Weights of a small audio embedding model: 8100 steps, batches of 128.
Rows from block 4 of a small audio embedding model, named by matrix and row number. Rows with one number within an expert belong to one neuron, the router's apart. Each number is 200 + 20 x the weight over its row's rms, rounded and kept within 0 to 999. All counts start at 0.
Before each expert's rows are labels from the 100 clips, of 14976, where the router gives the expert most weight on average: "peak on" is the class under the peak; "strongest on" is what is common among them. Only what is clearly more common there than usual is listed. The data: short pieces for a synthesised band: melody, chords, bass and drums.
# router: router (model.blocks.4.mlp.router.weight, 32x128, trained with AdamW), inputs 0-63
# up: expert up (model.blocks.4.mlp.up, 32x128x128), inputs 0-63
# down: expert down (model.blocks.4.mlp.down, 32x128x128, transposed), outputs 0-63

# expert 9
peak on: F# minor chord
strongest on: clarinet-like; key: F# minor
router.9,206,223,181,168,166,201,196,222,191,243,202,192,201,182,172,205,208,222,189,190,189,203,221,208,199,177,206,209,213,225,174,205,204,220,189,198,189,250,148,192,185,212,211,220,207,206,201,219,234,182,177,189,186,199,184,174,152,192,225,171,179,182,214,212
up.11,193,171,192,188,201,217,194,191,227,202,184,190,215,187,212,189,183,198,182,206,188,202,215,237,210,222,195,195,171,179,202,199,180,195,162,172,248,208,203,209,234,208,187,241,198,199,188,198,209,190,207,172,214,176,238,198,209,170,182,199,179,176,207,222
down.11,195,220,199,191,206,188,207,222,213,203,223,179,177,227,171,232,178,227,175,240,162,180,175,243,209,227,212,191,208,201,221,193,217,218,165,201,229,176,212,189,204,209,227,188,189,211,211,176,238,233,196,205,246,179,183,219,184,184,212,235,194,199,180,232
up.12,165,216,200,181,212,217,201,215,181,156,155,196,211,190,192,222,246,181,206,193,222,188,169,194,203,200,208,195,227,235,155,202,223,237,195,215,197,197,224,203,191,214,202,210,162,200,189,206,167,185,195,195,200,192,178,196,185,231,225,183,197,228,213,169
down.12,208,178,182,245,198,198,191,196,176,206,196,186,198,171,185,207,207,217,175,198,229,209,229,219,228,227,214,212,198,177,164,206,217,173,187,196,197,177,198,161,210,190,200,160,216,257,208,186,204,180,209,226,164,160,159,215,213,170,175,207,218,207,229,186

# expert 20
peak on: no chord
strongest on: key: F minor; key: F major
router.20,244,208,196,165,194,171,210,204,187,210,183,180,203,209,200,156,181,175,190,165,162,218,220,188,171,236,198,217,183,184,165,183,195,219,217,216,183,188,191,180,190,201,211,167,190,225,199,203,184,185,217,207,200,189,184,197,210,177,229,171,200,185,174,247
up.11,244,197,189,203,212,203,199,226,197,199,185,185,211,208,226,213,218,201,208,147,207,193,170,177,170,171,217,208,187,188,210,201,207,215,202,184,186,204,197,226,166,181,223,184,216,218,190,166,216,199,198,206,192,227,191,176,193,214,214,194,172,256,193,191
down.11,193,194,200,220,183,172,205,225,200,191,184,208,177,214,213,195,207,219,188,218,220,209,216,200,210,229,185,185,206,182,201,248,215,186,194,195,220,180,148,197,224,221,207,238,212,192,194,224,159,198,205,148,182,253,180,201,217,198,217,246,264,222,169,189
up.12,181,214,243,185,177,195,239,214,215,228,194,197,214,164,188,219,234,214,204,158,195,178,228,200,191,219,185,221,212,190,215,197,196,178,174,200,161,202,225,241,190,208,199,204,216,168,194,197,212,155,218,216,163,229,193,213,188,186,199,163,162,218,202,180
down.12,217,178,209,175,172,222,195,216,173,213,196,226,223,223,169,199,199,196,174,187,182,218,174,170,212,174,203,247,213,208,170,200,235,176,214,201,251,214,211,193,218,227,202,223,190,200,211,202,181,230,168,197,202,225,192,190,170,188,211,201,208,211,211,220

# expert 23
peak on: C major chord
strongest on: key: C major; key: C minor
router.23,191,193,201,223,192,199,213,227,177,187,191,198,173,209,188,227,204,181,200,187,197,170,217,206,198,209,199,182,198,180,180,203,213,175,163,183,197,172,209,171,201,201,191,171,177,158,214,183,184,191,232,188,171,160,189,189,182,232,204,205,185,190,230,194
up.0,192,222,196,195,225,192,215,207,206,191,178,193,180,192,181,222,198,192,176,202,208,231,188,210,181,176,199,213,191,158,186,166,228,212,181,173,173,208,166,261,204,210,216,193,190,195,203,233,209,233,184,194,200,188,193,221,181,193,160,228,194,184,181,224
down.0,176,200,196,161,200,147,213,200,180,216,190,161,245,243,193,209,185,182,220,205,217,215,225,209,195,203,216,199,204,207,223,209,169,229,191,189,167,204,211,228,185,199,194,213,221,185,191,189,181,222,196,202,192,228,231,256,166,216,174,218,186,196,217,188
up.1,202,182,184,231,208,178,164,187,193,192,202,212,170,197,211,225,176,205,187,211,203,199,208,215,192,220,164,209,198,214,203,230,222,206,206,207,150,233,207,217,208,171,231,207,218,214,220,213,201,181,183,223,160,224,196,209,209,199,204,235,216,221,208,196
down.1,179,175,213,277,229,219,190,188,200,239,202,230,208,213,162,201,192,203,205,203,191,177,169,195,241,197,192,229,173,196,221,179,212,226,230,194,222,209,195,198,200,206,186,200,185,207,199,208,175,207,197,200,186,209,196,180,216,182,208,184,208,201,224,220

# expert 16
peak on: E major chord
strongest on: key: E major; square lead; key: E minor
router.16,169,208,218,162,205,203,185,188,189,217,190,195,220,201,174,187,194,194,187,188,203,199,181,196,201,192,198,204,176,213,178,188,218,169,237,177,191,218,200,217,185,214,177,179,187,164,190,197,199,213,180,219,195,195,216,202,257,165,194,206,207,190,187,165
up.11,218,248,236,207,196,198,212,202,160,232,209,179,185,205,240,211,196,197,180,209,208,186,195,213,226,214,180,223,222,186,210,202,176,205,200,200,226,180,202,212,182,189,215,190,182,200,182,193,153,210,211,221,198,191,195,225,186,204,190,234,166,228,229,184
down.11,193,213,201,234,207,205,198,181,179,185,198,193,185,200,198,234,221,210,199,208,153,203,235,182,217,246,197,172,205,230,205,181,193,164,180,196,182,235,235,190,189,182,169,223,205,219,194,224,215,204,209,198,183,216,195,231,216,207,168,192,233,198,159,221
up.12,180,205,213,202,223,223,197,203,181,221,210,190,209,192,198,218,196,232,214,188,196,198,197,196,243,179,172,190,209,194,209,213,192,207,200,197,191,197,197,188,244,213,209,201,195,201,196,155,182,213,208,223,194,189,229,217,179,193,227,202,207,161,221,174
down.12,215,178,248,218,165,159,213,193,198,227,202,186,190,187,202,189,193,228,164,198,208,191,181,182,185,236,196,194,172,189,213,208,178,182,226,230,224,239,182,219,204,152,169,182,191,168,222,206,206,218,202,236,230,215,200,187,198,185,179,203,221,233,169,228

# expert 6
peak on: A major chord
strongest on: vibraphone-like
router.6,186,198,194,195,163,183,187,222,197,212,202,166,224,193,194,185,177,192,197,222,205,237,199,230,170,207,198,231,203,208,185,206,213,204,242,192,210,218,161,160,185,208,196,178,248,162,222,193,184,192,191,205,221,185,194,188,233,210,157,184,215,224,163,181
up.11,223,179,192,189,172,213,190,220,222,212,232,248,211,168,180,171,208,200,197,207,204,220,197,171,204,189,197,205,179,219,161,211,187,186,207,174,200,236,211,193,208,172,190,221,216,228,210,214,217,156,208,180,227,142,229,190,203,177,211,192,238,182,205,160
down.11,192,188,195,231,199,199,247,228,219,200,200,223,184,201,197,157,212,169,184,231,182,181,226,216,189,175,201,219,222,222,231,198,235,218,171,220,194,187,217,184,205,208,194,192,216,216,191,189,202,219,190,183,174,214,188,211,179,191,221,205,204,213,205,220
up.12,202,198,210,211,181,212,227,208,197,211,181,195,201,184,222,192,207,199,226,198,232,222,198,215,217,157,178,214,198,245,189,204,202,195,201,227,208,226,204,197,206,192,219,198,213,195,222,207,201,193,174,205,193,201,212,219,228,186,236,173,207,228,200,253
down.12,187,201,198,203,201,191,217,231,217,209,185,218,209,183,190,183,200,197,183,243,181,229,153,223,215,193,186,188,229,196,177,191,186,201,195,171,180,233,239,210,201,199,196,248,246,165,221,217,188,181,168,188,168,177,175,193,221,204,240,220,144,219,207,175

# expert 4
peak on: A# minor chord
strongest on: key: A# minor; key: A# major
router.4,227,207,176,217,185,192,199,189,170,218,224,181,197,200,174,169,197,219,180,190,233,198,214,200,224,198,216,253,179,210,191,185,201,196,195,193,178,223,169,177,191,199,185,183,210,208,199,188,194,185,226,184,180,191,193,175,189,205,194,245,218,225,188,199
up.0,200,164,222,190,145,218,169,228,181,195,220,220,188,182,197,195,217,189,189,191,189,199,211,174,249,213,215,191,222,210,224,189,176,232,230,184,232,236,195,210,195,173,206,194,177,202,197,189,183,201,207,210,199,178,179,172,195,216,184,184,206,205,215,187
down.0,174,228,216,197,183,210,184,221,206,212,180,208,212,202,218,206,223,192,211,190,175,199,251,196,222,202,178,196,190,194,203,218,205,198,214,196,184,200,191,180,194,229,210,217,249,187,228,208,188,226,219,149,213,209,199,188,170,212,152,205,189,169,190,190
up.1,204,185,204,217,230,206,204,230,188,189,186,199,213,174,180,199,213,257,205,197,216,199,185,174,155,178,227,200,181,230,211,188,192,171,201,200,177,194,187,238,211,211,201,211,200,189,190,184,217,180,206,214,205,224,240,208,207,149,216,198,215,190,183,209
down.1,185,196,172,164,194,206,218,223,211,182,186,201,190,210,213,202,221,167,230,191,183,153,200,220,200,169,178,236,204,204,221,182,204,201,179,174,224,199,208,190,183,163,221,188,184,200,224,206,211,165,192,150,201,251,204,178,204,178,166,185,199,189,185,195

# expert 31
peak on: no chord
strongest on: key: G# major
router.31,191,180,199,143,187,187,172,207,168,189,186,204,192,175,213,220,186,183,180,202,218,200,184,184,175,205,206,189,191,196,160,192,193,180,214,187,235,169,181,178,196,188,222,247,221,203,216,205,214,167,219,184,200,224,213,234,151,186,205,193,190,185,166,219
up.0,210,206,220,213,245,200,191,228,189,200,208,220,184,214,217,214,174,208,211,207,208,194,199,250,188,192,213,177,223,165,195,210,198,172,161,201,185,177,205,181,203,222,209,214,202,193,209,234,177,222,197,219,156,229,168,207,204,216,176,160,199,212,216,165
down.0,201,185,198,195,222,225,195,176,173,198,181,200,200,186,207,208,220,231,209,184,233,201,179,168,214,195,210,206,222,206,194,181,187,213,206,213,154,206,190,212,225,215,194,110,184,203,164,236,178,224,188,211,225,182,175,186,220,220,190,223,169,188,187,175
up.1,167,195,227,196,201,194,204,176,207,203,210,206,151,224,197,203,215,217,175,224,203,209,223,190,182,219,200,205,207,223,208,192,198,202,202,211,216,184,218,196,228,196,198,211,184,219,191,182,203,193,183,205,200,193,191,252,156,167,197,198,192,188,191,219
down.1,177,194,169,227,168,212,221,179,186,177,185,235,233,187,190,217,181,215,214,228,190,201,203,229,170,225,219,214,173,183,230,206,225,187,210,197,232,219,196,215,197,221,228,200,226,187,195,193,202,182,209,187,212,228,211,181,209,194,193,210,221,203,200,167